config.toml
dataset = "pictures of board games with random positions, seen at a slant"
image_size = 64
text_encoder_qk_norm = false
Rows from block 2 of the image encoder of a small contrastive image-text model, named by matrix and row number. Rows with one number within an expert belong to one neuron, the router's apart. Each number is 50 + 12 x the weight over its row's rms, rounded and kept within 0 to 99. All counts start at 0.
After each expert's rows are labels from the 100 images, of 14976, where the router gives the expert most weight on average: "strongest on" is what is common among them; "peak on" is the class under the peak. Only what is clearly more common there than usual is listed. The data: pictures of board games with random positions, seen at a slant.
# router: router (encoder.blocks.2.mlp.router.weight, 16x128), inputs 0-63
# up: expert up (encoder.blocks.2.mlp.up, 16x128x128), inputs 0-63
# down: expert down (encoder.blocks.2.mlp.down, 16x128x128, transposed), outputs 0-63

# expert 6
router.6:42 62 67 48 34 37 55 59 27 53 35 67 39 76 46 47 39 54 51 44 58 59 60 49 40 55 55 47 41 47 51 45 45 61 37 52 48 40 73 56 50 28 57 23 64 42 59 54 44 49 49 63 42 36 36 41 57 65 71 34 42 48 51 60
up.0:45 52 63 40 53 43 23 36 42 57 57 57 43 79 25 64 33 51 31 47 46 32 28 55 74 49 58 49 56 58 52 44 43 43 44 55 22 46 24 50 57 44 40 42 67 68 41 55 59 56 31 43 38 55 51 68 45 38 43 53 51 39 54 41
down.0:37 33 49 59 62 48 38 57 65 55 36 27 36 35 49 53 45 48 64 51 36 44 44 26 39 58 43 54 48 48 41 51 62 52 31 35 58 41 69 52 44 37 49 81 37 43 68 27 61 66 69 56 44 24 53 56 36 57 45 66 57 69 51 36
up.1:41 60 49 43 58 73 38 45 40 33 51 48 27 61 55 46 67 36 47 43 69 26 54 59 53 55 65 65 65 65 58 44 35 45 65 63 36 42 41 39 64 58 56 57 66 56 25 48 42 36 70 58 35 57 49 44 33 50 36 41 50 41 68 57
down.1:56 56 43 60 62 56 46 54 49 54 33 36 49 42 43 59 43 52 58 46 50 37 37 35 58 47 32 45 29 57 52 59 66 81 43 17 77 21 66 61 44 52 56 49 38 47 67 37 57 55 43 53 40 35 36 60 32 36 68 46 55 76 52 54
strongest on: discs in an upright rack; first side has more; nearly full
peak on: board

# expert 0
router.0:43 38 65 50 53 66 31 48 61 44 66 52 64 45 60 44 52 49 62 54 55 56 23 39 37 44 44 45 47 59 44 43 52 27 48 48 22 55 40 37 55 61 29 75 45 62 43 44 66 46 56 54 68 69 33 46 48 47 34 65 41 40 27 39
up.0:60 42 49 60 46 57 63 49 59 37 28 27 56 56 38 40 57 47 70 51 30 30 60 49 52 56 40 60 47 31 59 57 72 69 43 59 75 48 70 50 64 52 49 56 50 43 69 61 53 73 59 59 64 51 35 67 38 45 70 48 45 39 40 49
down.0:57 53 39 55 48 84 61 33 39 63 54 47 53 46 61 55 65 48 47 43 57 29 52 35 48 55 52 50 47 43 53 53 34 50 79 42 50 43 54 38 61 57 53 64 51 31 62 49 45 45 80 77 50 37 58 46 70 51 74 39 35 45 28 75
up.1:67 38 47 42 43 56 71 49 46 34 57 37 21 51 48 46 66 26 38 28 53 41 52 60 33 35 53 49 64 90 48 55 50 71 52 44 46 50 70 46 62 47 52 51 43 32 62 53 38 36 60 38 58 59 66 43 56 57 56 47 34 48 44 54
down.1:43 49 49 58 48 50 57 43 48 49 18 52 34 49 83 50 50 44 33 48 58 55 57 30 68 66 53 61 45 51 49 80 55 41 54 29 67 49 57 31 59 37 33 61 49 53 72 31 52 24 76 49 29 49 29 48 27 62 71 44 24 53 59 61
strongest on: draughts; nearly empty
peak on: board

# expert 11
router.11:34 35 57 67 44 63 54 61 41 47 73 52 50 63 64 63 41 60 31 69 41 47 39 59 48 48 35 45 75 57 48 27 57 60 37 63 38 43 34 56 52 25 49 56 35 52 49 39 52 53 48 43 46 39 47 57 55 41 51 36 52 61 66 52
up.0:60 33 61 61 51 63 62 30 11 39 52 33 50 57 44 32 60 39 47 59 57 43 71 24 57 50 53 62 72 46 36 65 65 56 32 45 62 44 41 57 53 52 33 37 41 61 55 57 56 58 51 60 38 42 36 60 66 37 49 51 46 46 41 44
down.0:41 52 45 40 35 42 66 76 39 46 39 51 46 47 44 53 65 47 71 27 50 58 53 50 47 41 74 65 62 32 66 39 49 37 45 46 65 56 48 31 48 65 55 55 67 54 59 73 41 60 53 35 43 47 60 62 54 55 50 64 43 53 69 84
up.1:65 70 56 62 62 32 50 38 68 51 58 64 60 46 50 45 51 49 38 42 48 25 66 62 50 53 32 56 57 61 45 59 41 69 49 66 34 46 50 48 29 67 54 70 46 33 34 42 64 34 39 38 60 61 55 70 49 42 30 24 44 42 50 66
down.1:50 46 59 50 44 55 39 58 65 55 47 51 63 58 59 48 45 74 49 46 47 68 51 37 53 52 53 55 57 44 17 58 55 31 60 55 43 40 22 16 30 30 38 52 33 56 59 42 53 41 47 26 56 43 58 39 73 39 52 51 41 48 53 36
strongest on: draughts
peak on: table

# expert 15
router.15:41 71 38 64 63 28 65 53 55 44 53 31 49 50 62 28 66 63 52 54 48 27 63 59 42 41 22 58 58 60 64 42 39 61 56 55 51 42 50 44 30 61 57 45 61 29 52 47 50 68 30 51 50 39 53 47 54 47 40 40 70 37 57 48
up.0:43 47 57 65 48 51 53 34 38 38 67 57 43 56 48 53 47 56 80 65 49 40 48 42 46 66 50 50 79 39 47 42 41 57 69 38 34 77 48 21 42 46 66 50 41 54 49 63 60 78 29 62 42 42 50 49 47 71 40 48 29 65 52 43
down.0:43 40 35 59 52 60 52 49 39 55 43 42 45 66 51 55 60 43 62 47 77 31 57 57 58 57 35 57 80 52 58 61 52 54 54 38 66 53 39 42 51 31 51 59 32 48 38 64 77 42 34 65 48 53 55 53 58 56 86 39 51 60 46 46
up.1:60 44 65 63 44 38 29 48 70 74 54 57 54 57 41 56 33 53 68 56 36 65 56 60 76 40 48 54 42 37 15 43 33 41 48 63 54 56 32 39 55 47 62 62 37 56 29 72 46 61 27 56 68 66 49 32 42 30 39 42 61 67 74 49
down.1:49 40 55 56 72 50 14 58 57 53 52 50 42 75 32 37 33 35 51 47 56 52 70 40 69 42 33 25 74 50 45 41 56 46 79 46 44 52 24 43 53 43 69 47 37 60 60 55 40 48 24 76 41 45 45 53 43 35 51 50 52 63 66 50
strongest on: stones on a line grid; nearly empty
peak on: board

# expert 3
router.3:59 79 63 42 46 30 74 56 31 34 59 30 53 65 58 50 54 60 45 63 52 57 45 32 55 59 49 42 59 55 46 52 39 57 42 56 41 71 66 54 24 49 53 43 62 34 51 40 46 47 55 72 46 25 52 40 48 43 57 57 31 72 67 52
up.0:33 20 54 58 36 47 47 29 52 63 60 56 57 47 44 42 58 60 72 57 55 56 58 50 44 87 43 58 59 49 36 27 56 42 54 46 51 37 58 60 37 47 30 57 58 42 53 42 75 57 51 52 40 46 59 49 48 70 44 22 35 56 40 31
down.0:66 52 37 67 48 38 41 23 52 62 46 48 55 56 60 51 72 55 77 57 71 31 59 43 48 48 40 66 58 49 38 56 51 47 65 60 29 66 38 52 37 28 27 58 55 52 49 51 62 45 49 57 61 51 71 30 66 58 58 38 42 46 50 43
up.1:30 38 49 60 85 74 64 24 50 39 45 52 31 25 46 44 55 49 40 51 37 18 60 60 51 48 53 54 53 49 62 45 43 68 48 35 52 29 59 48 55 43 56 51 42 28 53 47 55 55 54 66 51 54 35 33 52 72 43 51 56 34 43 56
down.1:37 18 45 30 40 51 55 52 58 55 35 58 46 49 35 31 52 50 49 44 43 56 61 46 30 33 43 53 34 47 35 42 68 49 39 74 53 27 76 59 62 39 41 53 67 76 55 28 59 50 41 62 33 29 24 49 52 42 46 68 44 61 44 40
strongest on: nearly empty; discs on a green board
peak on: board

# expert 5
router.5:46 48 41 61 41 46 67 35 48 43 40 56 27 38 34 49 47 51 59 37 50 65 58 39 74 57 42 36 31 54 65 58 38 33 61 37 67 72 41 65 52 62 71 62 43 66 54 75 50 31 66 62 65 70 52 51 45 40 55 64 43 49 61 38
up.0:50 39 42 59 58 59 47 54 24 38 42 47 52 47 57 61 25 51 57 57 48 45 47 45 64 48 53 62 52 36 61 47 62 43 28 61 53 62 52 39 49 54 54 49 55 60 66 53 70 63 54 48 48 38 33 42 61 50 62 48 53 49 61 59
down.0:57 42 37 29 43 49 47 64 38 50 63 49 50 79 20 68 50 23 54 46 52 37 37 77 54 40 40 39 54 63 55 61 64 43 41 56 27 42 35 54 53 26 33 59 54 37 50 51 48 53 58 70 41 43 50 41 53 37 66 49 71 43 20 51
up.1:73 69 58 50 58 42 57 48 60 43 31 58 38 54 54 59 35 30 51 41 29 50 53 23 55 52 50 51 43 54 55 55 39 64 54 43 65 38 65 61 43 51 38 62 47 37 51 57 45 58 75 42 48 35 73 48 42 51 56 45 51 61 35 54
down.1:46 59 73 66 40 55 43 22 32 51 43 50 45 59 61 27 52 39 42 35 55 51 66 49 39 60 40 47 57 56 45 55 66 55 52 49 56 51 63 54 70 73 56 37 49 27 60 36 38 51 44 66 55 48 26 54 65 53 55 60 49 54 68 55
strongest on: digit grid; nearly empty
peak on: board

# expert 2
router.2:65 35 41 61 53 45 60 40 63 65 56 65 42 50 52 35 67 52 58 51 43 66 37 42 51 51 25 78 48 60 33 50 41 39 55 43 33 47 30 47 44 59 52 44 33 47 33 66 67 33 48 52 63 58 58 52 49 30 35 25 53 49 56 48
up.0:41 52 55 57 35 28 59 50 66 67 36 52 61 49 55 47 69 47 54 44 26 47 44 42 52 54 37 48 74 61 65 52 50 49 67 40 24 36 46 50 47 47 49 60 58 37 60 37 42 55 32 21 22 50 45 36 53 44 66 45 74 39 28 46
down.0:50 35 56 48 56 31 45 50 60 43 55 63 31 36 41 39 54 55 77 38 55 68 42 63 53 28 46 29 60 54 49 65 46 48 58 54 46 57 37 50 47 53 89 33 48 60 48 54 39 48 19 26 53 53 40 45 53 37 49 50 87 42 68 46
up.1:34 47 58 49 71 43 55 52 50 46 46 22 44 47 51 29 38 51 44 44 63 38 73 86 64 49 47 59 56 42 59 62 53 69 48 42 71 43 65 63 45 53 55 48 51 37 53 57 42 61 51 50 59 56 67 46 58 79 60 53 65 34 42 38
down.1:58 54 63 43 66 42 46 48 44 50 72 46 42 53 59 49 30 41 48 52 47 34 61 44 58 63 56 52 67 48 40 45 48 52 60 67 37 37 45 57 52 52 69 34 39 46 35 63 58 73 43 68 59 49 65 51 65 46 49 43 47 29 90 36
strongest on: noughts and crosses; nearly empty; more pieces: equal
peak on: board

# expert 1
router.1:50 38 64 72 89 47 70 26 51 38 45 41 50 55 33 53 57 44 38 42 44 64 52 72 68 36 60 44 53 29 45 44 50 70 52 50 56 54 59 46 46 47 56 48 58 45 42 63 45 51 80 28 54 63 51 47 68 49 34 40 37 69 42 43
up.0:40 50 39 59 47 70 34 52 44 38 54 51 47 51 77 48 49 24 67 54 46 46 40 30 31 64 69 62 59 42 53 58 49 49 51 60 43 49 59 45 54 18 49 57 52 56 46 42 35 60 44 54 49 51 25 37 37 58 68 54 57 68 59 65
down.0:43 44 52 46 66 50 48 59 44 42 51 52 33 48 36 37 49 43 30 48 25 47 63 74 43 44 41 60 35 63 49 57 64 44 34 64 63 46 38 56 57 46 44 44 67 48 59 32 47 40 54 48 67 45 55 43 47 35 60 57 52 32 39 59
up.1:61 47 61 65 61 28 45 45 71 46 52 51 59 65 56 63 69 59 36 42 63 59 60 54 66 49 62 43 65 26 34 52 60 57 59 64 38 63 51 22 25 56 43 45 63 35 38 52 39 44 66 34 44 42 53 46 61 55 24 51 33 46 52 42
down.1:62 49 56 47 52 43 50 27 55 48 48 58 59 51 49 64 55 57 64 55 91 64 47 44 59 58 34 28 69 36 46 47 41 52 68 47 38 67 52 42 41 55 48 38 61 46 47 56 53 52 49 41 41 49 46 59 66 48 28 47 37 57 58 46
strongest on: digit grid; second side has more
peak on: table